python train.py --arch="resnet" --model="image classifier" --dataset="simulated telescope pictures of galaxies" --train_examples=97500 --image_size=32 --crop_scale_min=1 --horizontal_flip=false --targets=["kind", "winding"] --num_classes=[11, 2] --norm="batchnorm" --activation="prelu" --padding_mode="reflect" --depths=[2, 2, 7, 2] --kernel_size=3 --stem="single" --avg_pool_shortcut=false --dropout=0.1 --widths=[64, 112, 192, 336] --loss="cross_entropy" --init="trunc_normal_002" --residual_init="zero_last" --optimizer="muon" --muon_scale="original" --lr=0.022 --momentum=0.9 --nesterov=true --orthogonalizer="newton_schulz_5" --adamw_lr_other_params=0.0023 --steps=11000 --batch_size=128 --epochs=14.4 --lr_schedule="cosine" --final_lr_fraction=0.01 --warmup_steps=550 --weight_decay=0.05 --adamw_weight_decay_other_params=0.01
Rows from block 9 of a small image classifier, named by matrix and row number. Rows with one number belong to one channel. Each number is 128 + 32 x the weight over its row's rms, rounded and kept within 0 to 255. All counts start at 0. Numbers have three digits each.
After each channel's rows are labels from the 100 images, of 14976, where the channel reaches its highest value: "responds to" is what is common among them; "colour at peak" is the nearest of a few named colours to the mean colour under the peak. Only what is clearly more common there than usual is listed. The data: simulated telescope pictures of galaxies.
# convs0: first 3x3 conv (model.blocks.9.convs.0.weight, 192x192x3x3, each kernel summed), inputs 64-127
# convs1: second 3x3 conv (model.blocks.9.convs.1.weight, 192x192x3x3, transposed, each kernel summed), outputs 64-127

convs0.172:158132141122122081093107139134127148120128127164087191118161123082161181120150165132201102113141119168171175075137130101049101153176120099149050070129135106154121140204121131141065083095134115
convs1.172:124109149186133172153118185147113139140181193136143116167161116136157097162130084119154131137114146089078142145131090098208090123131137161141093130030182159233150211132097100131117141096133121
responds to: many-armed spiral; winding: anticlockwise outward; winding: clockwise outward
colour at peak: brown; grey

convs0.138:079149109140137136151089091132125145086140113118112096109129114158101105051194089108135087098102176132174142091058080110110122138138067068144153069077178112132181184157090102110149084045137093
convs1.138:134166126167108160149108121107102127183072155088114047176105137100092167099065121123162152090178097110140101167150165080112116141154123088131080163066122122115135197113088143183131113110142138
responds to: tilted; ring galaxy; two-armed spiral; winding: clockwise outward
colour at peak: brown

convs0.89:137124160134114214098117185166101102170131116105157146157131106133130158124138131118111093034135111148120148123156070150140078102178100121112040086095090168112173125178213149120147136112149106
convs1.89:141170189189131113155119100117164131126073181138134161148086132119132127114119158048095162161101102111049178141104123067120105132093141119112128140095104175116160099188149063166061126138176101
responds to: star cluster
colour at peak: brown

convs0.114:102141116136120172108139100132179135076108111137120183118120123015162130180156137135151119130184221180173131107170016150139087093141090152183154127138099167112114106104104163125172153112163114
convs1.114:124123077118103255126140111088080142096130161128135166115162118096108141153159129088174111090162113164149071142144205182122104113164152173094149129116174104145108092189124140159175100107140185
responds to: many-armed spiral; winding: anticlockwise outward
colour at peak: brown

convs0.12:097126167087111167112109235150104152107108114136132157097148128111120144111118152111148179090130165099110116103129131129159100110153166146131103112104094063149139122141107087100214214146123109
convs1.12:201126142150141116138172080127102103153106091137126086095098104101145184084107223072130174124098116121044206167118167098101137149099129167159099087155102161116182125144137160130111128105139155
responds to: two-armed spiral; winding: clockwise outward
colour at peak: brown; grey

convs0.142:101138140148145146123134173078139084142124126130120095108157153088154152170169088098109128140146091120144131076115135155221122168048192121105146125128124158139162131135144171133144119219146122
convs1.142:152088145148139209141133186167149122109085089133122173083116154182124100083123094100099112199129146131134154179042066191103104128087101108090184130143162158121164053135114155165163104162091108
responds to: winding: clockwise outward; barred spiral; many-armed spiral
colour at peak: brown

convs0.147:106137179173112086174155100083080138149145165117141133132088114122099154137085154118086174183128071154093148102120148145126094156108147110066199156156102153133163097165165118107156122101161108
convs1.147:119134115115141180134101142088149091115112235124118109142187116095134167171150112119130092143143069115168048131146211133108109159099194051118177122115123114090158118139157158159142147131097114
responds to: winding: anticlockwise outward; barred spiral; tilted
colour at peak: brown

convs0.140:131125137115119078134071198126066168161121123131127129173096129075158186135060096077145077120125111180164142050153152139094164108138077111086107116113109142143088127113097089117135128142147103
convs1.140:204000058142114191134181096147113121057116087153135092090080143153162119114145178126170157153117143050108165166097114132177161123135145150164066113113137132074166103127190115184065085146122160
responds to: two-armed spiral; winding: anticlockwise outward; winding: clockwise outward
colour at peak: brown

convs0.133:176148066145143187104115069117143188074100129110186155116085149112154088137081075123059144098172124155177127052113144105103120058120103188107143171134074121080138128057125085136152098156147167
convs1.133:136169148147146169111082116105140114125121147138082130062128110127132096133142101105122105143126118145154127104144153087132106118097171087097193146122163114175130125116135081159130092100142125
responds to: winding: anticlockwise outward; barred spiral
colour at peak: brown

convs0.134:100152130090142135104150130106115160182150103112133194115179119055146120092158068159133159161157132120123123119075211132206131098139127127159172185217131107126170166109103122115131083132139121
convs1.134:118118175114132204118087087168136125104098156122134165161124172168106195104088147147108132110130108145163078151128134157032175143165129115139150127139093118137131096120167109112150134139106195
responds to: winding: anticlockwise outward; many-armed spiral; tilted
colour at peak: brown

convs0.26:152136074093162101101153148137149135040058112126130089074219180146050085152104097110152135148126139129101135140084140115142122094166041129088203154145066103100082108127181094154134169097110155
convs1.26:154130154139100191132113128139122125111071092128103157086147135162114120102164137119110140124089116123151142152114142103161151062114138074163171168122049142181179147153102160106117098106149162
responds to: winding: anticlockwise outward; many-armed spiral; two-armed spiral
colour at peak: brown

convs0.108:167146051122113116126123135103121122155068092102141086159136106141201111185095103091178152120082097099103172162119103098074062100141125120126161108084166214137100119158206133106177161119173167
convs1.108:133142194170128163049080145125116079133092081113197099127116133096067155131156152152149162070086181125095154121123158104161158168104119141110126110144067140170123076095133110133169170088129147
responds to: flattened elliptical
colour at peak: brown

convs0.15:153132095100145174134124129165127157195126117146185148155143095143107185188104098114125181124144083159092139134114132142127128055091112150065210117156134095137119186151160177116093090091123075
convs1.15:145152177158128217143162180107122144135162194143106164099194151142132128135086162084081088116050109095136075164124163145217129105120137179159169113075117149209132072137126105185146111095154221
responds to: many-armed spiral; winding: anticlockwise outward
colour at peak: brown

convs0.58:149132086096105114158148164115077104105138129128121130161131133153151097155214131132133043098162142137120115081105133143124176161125098126160125116152148117147069206164060125126154110153164082
convs1.58:129164157158140136110121066100162103160135126168113099136167151140076151135123131168101097184129105095106183151134086130101147112116171135151196125106083139073101114094137114120111137144182142
responds to: winding: clockwise outward; many-armed spiral; tilted
colour at peak: brown; grey

convs0.4:121135091105145159162143135081104110145140108171099133073127122099091161146163056132145130119124106110135095110140113107143101087166069119176182109131091113132119116168120103164042159122092134
convs1.4:219170084160140145129127128145125128101117172166134144107147135146128119155109089104147109077095108091082160083115184209182106090190134146168114139081124099215143130118092121090172139066130171
responds to: many-armed spiral; winding: anticlockwise outward
colour at peak: brown

convs0.37:095148106167105122158113158109090085098123133128113039121098079161108087085107142109114043125111078090112126107145092109067125074133200065115078123136166142110123135138096075150135137187135120
convs1.37:143149109131097055168107173129109131132147095146093140069099106106116120104133128155099095128099142139150174145101110164099125139098073102053131141159112103095142164158159185109120086085142086
responds to: two-armed spiral; winding: anticlockwise outward; winding: clockwise outward
colour at peak: brown

convs0.177:146122119131127041130119107209253173123168173131122209142083101102153092184081133157101039123135138162182170110119035138105145126172140084156074110097084163147099116110172066122141098144151141
convs1.177:156140161115123156105114089151068155048148176176119109131094118152075161076114150131145128122116108087081151136110172146166131151118107112133099109182088144174103048102103142131125117151167121
responds to: round elliptical
colour at peak: brown

convs0.30:129104099161154135149096136102143159138164097156176114135128116085136130180123075156109116138110156163090146216064095132160099134150035170102098080115135187098128139151165078166117165128055105
convs1.30:167136095098099116121087088162051154095130195144132139140132090127127105102153093117130122103112168109193165134155170144174151124123143122144128138142143202161139165109118078129134135141135186
responds to: winding: anticlockwise outward; many-armed spiral
colour at peak: brown

convs0.75:143126115103116045092120189146093087107142086159113101086169141127061098093087072104133182112133156120137105129121118114068119075088140111105192112165121147057099098134086095143127143117092109
convs1.75:135149160169112077150140192135123125012135139136091106149159151164147146104158117135077163079175147136057109128128092158134144130182139103106115143090188099135101172138050102038158114102102181
responds to: two-armed spiral; winding: anticlockwise outward; tilted
colour at peak: brown

convs0.124:136128169175128050117102173156171125094153119148131189133038136122120157121103151155115174119188158095150156102183163120104131115121070146092196108136129117092158193206135098137157127130147174
convs1.124:135144123079149168185092108123114160183117131149197168067101105167098168171089148174132100131116158094067149070110154155129101142084108147120109145136202118123087115120143163201098133132091166
responds to: star cluster
colour at peak: brown

convs0.21:137138103117162092134158139110095149108124124080168117117138104071182092072093109134085103123106133151110149105084152130114113197124098197130111090140140137077133110090160091151165219136113113
convs1.21:131083080126185101094124068126097138140130154132127156175147149102096145108141175144058099130101175130156110154157098162108142116086058162096160145106160171120168105149175131127097174128154171
responds to: winding: clockwise outward; barred spiral
colour at peak: brown

convs0.113:118130200169094095123121101074114164126034092137139161092143165110112114152099098120127166167136102103117132121136111147079110063078068095128064160195161120163055158101145225108122008085165113
convs1.113:126146108110053073135163189135108136115167167104091066111147102099135133083116109145105141097147149144083116090136150168139132077148160114170109139134188109189142074109091152224182124122113125
responds to: irregular
colour at peak: brown

convs0.73:164125134101168111208074192120132116089096108153106099086067119124135110141069153069116129094176173080126077159129208168162133127130094171151140132138118069110172144163140087120131151137165127
convs1.73:160169192184177121118098168100147109099138184154165142145115097114125192121103078113139144146139108133137186082091123176140109084153196150102050124156143058114123158146080128116154149116119149
responds to: winding: clockwise outward; many-armed spiral
colour at peak: brown; grey

convs0.20:165143100102127125120090080158082028085199147118154112080159146081117092143059123124107146096148112104162106114111064131149152099131119157107074060132094164105168156119158107117083102110066067
convs1.20:114044101099158212130181109121136105065156129194103098130162138169090136128144124088128151096147126127110080152089206177142144082111123140147082133156077112113190097168140160139038147081069159
responds to: two-armed spiral; winding: clockwise outward; winding: anticlockwise outward
colour at peak: brown

convs0.41:113123118128137084155099150159121107159048115107120065131147144078203144140153174065107073115156157104109080113115145127126140094060110153083172084150124114064110177118080050107184101063186108
convs1.41:169133119136140147128098110089101115139137153122118180172124169147166123072131121156121102143109108116202133205104088118115118137144080125174162121131139115157127129150126147204131092105178180
responds to: many-armed spiral; winding: anticlockwise outward
colour at peak: brown; grey

convs0.17:110119131133111172099141080198166086149099133093168130122188082144126082128121121148116105127077057070130168176135058083120143171148179117107149123150147148175113109126085089128133088082126125
convs1.17:155153202159149150123114067106156140172175161158158177120141114083087135148120159099098120170090082093168145130068079024133143130150143149053144123168124142109122128167085080103167148157128125
responds to: many-armed spiral; winding: clockwise outward
colour at peak: brown

convs0.49:107153124134135122147121136103099097130116148125114037044143136111140149054115105133123079146160089140117105099158093152103140153090190122148057154121155139095098092186119075122142112136097119
convs1.49:136028130102071152101200135158077120125149100117112110085087129106107116121139150169151155130146128088107127131108152157173148134077106111179132138100164140170190152097148167170076096066149112
responds to: two-armed spiral; winding: anticlockwise outward; tilted; winding: clockwise outward
colour at peak: brown; grey

convs0.137:176128141083108181124114162132094099161112112153168150168216089071087101060127080081122158098109087131118140120076083082144148094151166058142116100131058060125138088106111110148175127103127120
convs1.137:164121096128123143141136107155141132137106164077063118156099088092193112127092137108096171125175151100088147173157139098149163103078154095139106104101139200131090161146078078138151139142103157
responds to: two-armed spiral; winding: anticlockwise outward
colour at peak: brown

convs0.6:111116123121120101074164174120121112133082097159132162096212130160150069134206078113161165195162125130124126167096121120109127148091156185141134164176115073121101115088092146121157171096102087
convs1.6:122123119124145157085094108153122135175147137106127146131137147139060106156127177131132141107141101130171136164156100088082111076109134168125118112046131094171153074139154118091195135146152102
responds to: winding: clockwise outward; many-armed spiral
colour at peak: brown; grey

convs0.128:134156105137145077129153132082130157076094197158123152043142153145154119208085091103084121151170134122107125135160237147160159078102135163134123132153133119057114123096163102139196080098148101
convs1.128:171118098084112114131146161098126151145125071133135185149099126181097115124107018114114092155111143136162137131168166145110149139119119130095059121084156125122119142095165118158155155116148124
responds to: winding: clockwise outward; many-armed spiral
colour at peak: brown; grey

convs0.175:157135154071146185139183091174199126115081136106147139072036164179144158110132073124119155155158116102165135117135075100126109099083146127166136097086103140105143085116130134150139110156113131
convs1.175:189181129098119183120064142101141138148147127122181147124145142120090138113123158135139086112056115113105136150144157083180146144177083194106126108144127167137112109139111077193098105118144158
responds to: many-armed spiral; winding: anticlockwise outward; merging pair
colour at peak: grey

convs0.56:157119180141123092148145154138094155111110104133154201089121121137061096102124127137132164085189071114142170143138031149148113140173163100139096153138155091103165101100090129128118089112116160
convs1.56:155162203190103073109170133202141101111137135147136139128103106086103171121120174112098145133154122132100148200141167140119138152143127049080091125143166202099112125120130147168116110137131159
responds to: flattened elliptical
colour at peak: brown

convs0.149:174112146129101162144140201187133072132095146137160109152098161167140159153085100117122101120141128099137152115129073124055145133128084149141045183146133130085122235108110114128181126107123104
convs1.149:152203084124104144171096187130135119093172149157118127182129116101066115120078112096162129142159133114076148219136171109132091182120089091099173091094156172129183141122106145148168120185159107
responds to: flattened elliptical
colour at peak: brown

convs0.103:090125123098132134131139099158177133143099150117127134151143144193083128169123149128083111160106124127209145045109101101136133108106061125199094125214126128105118167083122084152144040068180145
convs1.103:187144188096044085141167092135105172107105148163109142172161139113106095105151090156130148141147177128096219102108082154120082118141166139110156138147157157151091126142087124141102124139149198
responds to: many-armed spiral; winding: clockwise outward
colour at peak: brown; grey

convs0.110:135145031182149136095136110169098154105189128103103192128114093135093136148150129158096147081127108162129170110097104113196124127125099079163105139047096185132109061072209106143123183115153153
convs1.110:142086139147136161053081102146183123082106111136110143097108110103032138123114128097123142165094218149156028176131118052201158124176122135113108105174144122089133083109135166159085114118127070
responds to: merging pair
colour at peak: brown

convs0.146:123134062089125136126168171171111168116133177131106099134156126160084085128187131090126100159164125100150127131146188104133136019057032098105151149177103167148135151174183106163090101101129117
convs1.146:176143099121127127094081123096085191161157156141134163153085143119131072115097125110116124123116141111105156152132124091109169129115102214144161155050121161164144181092135126167155159137167193
responds to: winding: anticlockwise outward; many-armed spiral
colour at peak: brown; grey

convs0.83:126121064183150167103083170123141175118127169111078076108177143091165100089191186114124103173108135136115103144043110174181097125070135136072111091132178104127162066066117171137148098163148137
convs1.83:073202102081146200097142108102155121160089126133144123119140085109139134134134088111144177152120152090134113064107144118139138089119177109117101184114150118117177114131107152114161159136090131
responds to: barred spiral; winding: anticlockwise outward; tilted
colour at peak: brown

convs0.54:086123074066105118080127111093082109116122089090086163151116120043095074088143100099087145130134149086131169121112136137067126108167081130156152131107135120091075160119105170117157069120192118
convs1.54:201082114157142084125152064114135121083146129142155123110165176135108143140177217137172117129097157100093144152143131147162184114106080120205126093146131175132137165157097097165118136180099193
responds to: two-armed spiral; winding: clockwise outward
colour at peak: brown; grey

convs0.72:162123108109143255108111122090152070148120089136144142103132108073118085139121098122152132111100129117165154079143140116107078137231093091129077144101060116127117065081131127164177181122121123
convs1.72:118134106115174132140103120131086091092146136141117087116167145092117126148081073094103157109124084119065143063172127134091041068067138177132095119059166167221127136172162128125094111106136049
responds to: many-armed spiral; winding: anticlockwise outward; lensed arc
colour at peak: brown

convs0.57:118119111138097142120126120134141100124092127101135118141094166130141055142153163157118144130156136074146138196119098136110168122146073193114115089083124159123090075151143115137124102148145123
convs1.57:107185134147117142129148105145118107204097140095148123125074096094055125125097077106125098196146126143075144109120100114139168119120141132091145124159156165146134113103116141199137100137068137
responds to: two-armed spiral; winding: anticlockwise outward; winding: clockwise outward
colour at peak: brown; grey

convs0.65:120133155158082085104174128167181142112140175113090112164145128150098112199157098183069070110096124105144132157146117168111119177092096132231099152082123155097168124101179119092119149149074130
convs1.65:087171087120194202161140081128151111208083139123115111116112129106133164165165128103128117139126116126038110196135090128120123181098125144099169149122128166050107159070117140234129095152185146
responds to: winding: anticlockwise outward; two-armed spiral
colour at peak: brown

convs0.64:111146153125127148108117146102130155097089080144180159104120128102121147115083179093134185136154155185122150060088141178107112101126089165109109128123106158123138154156134095154171199135152062
convs1.64:133143090129062131152126176127124123088089187152082156152079147124123141120096078164118154172153112143140124084129167126121132131065077085119161117113116111168158149128140114168105155124168108
responds to: winding: anticlockwise outward; tilted; winding: clockwise outward; many-armed spiral
colour at peak: brown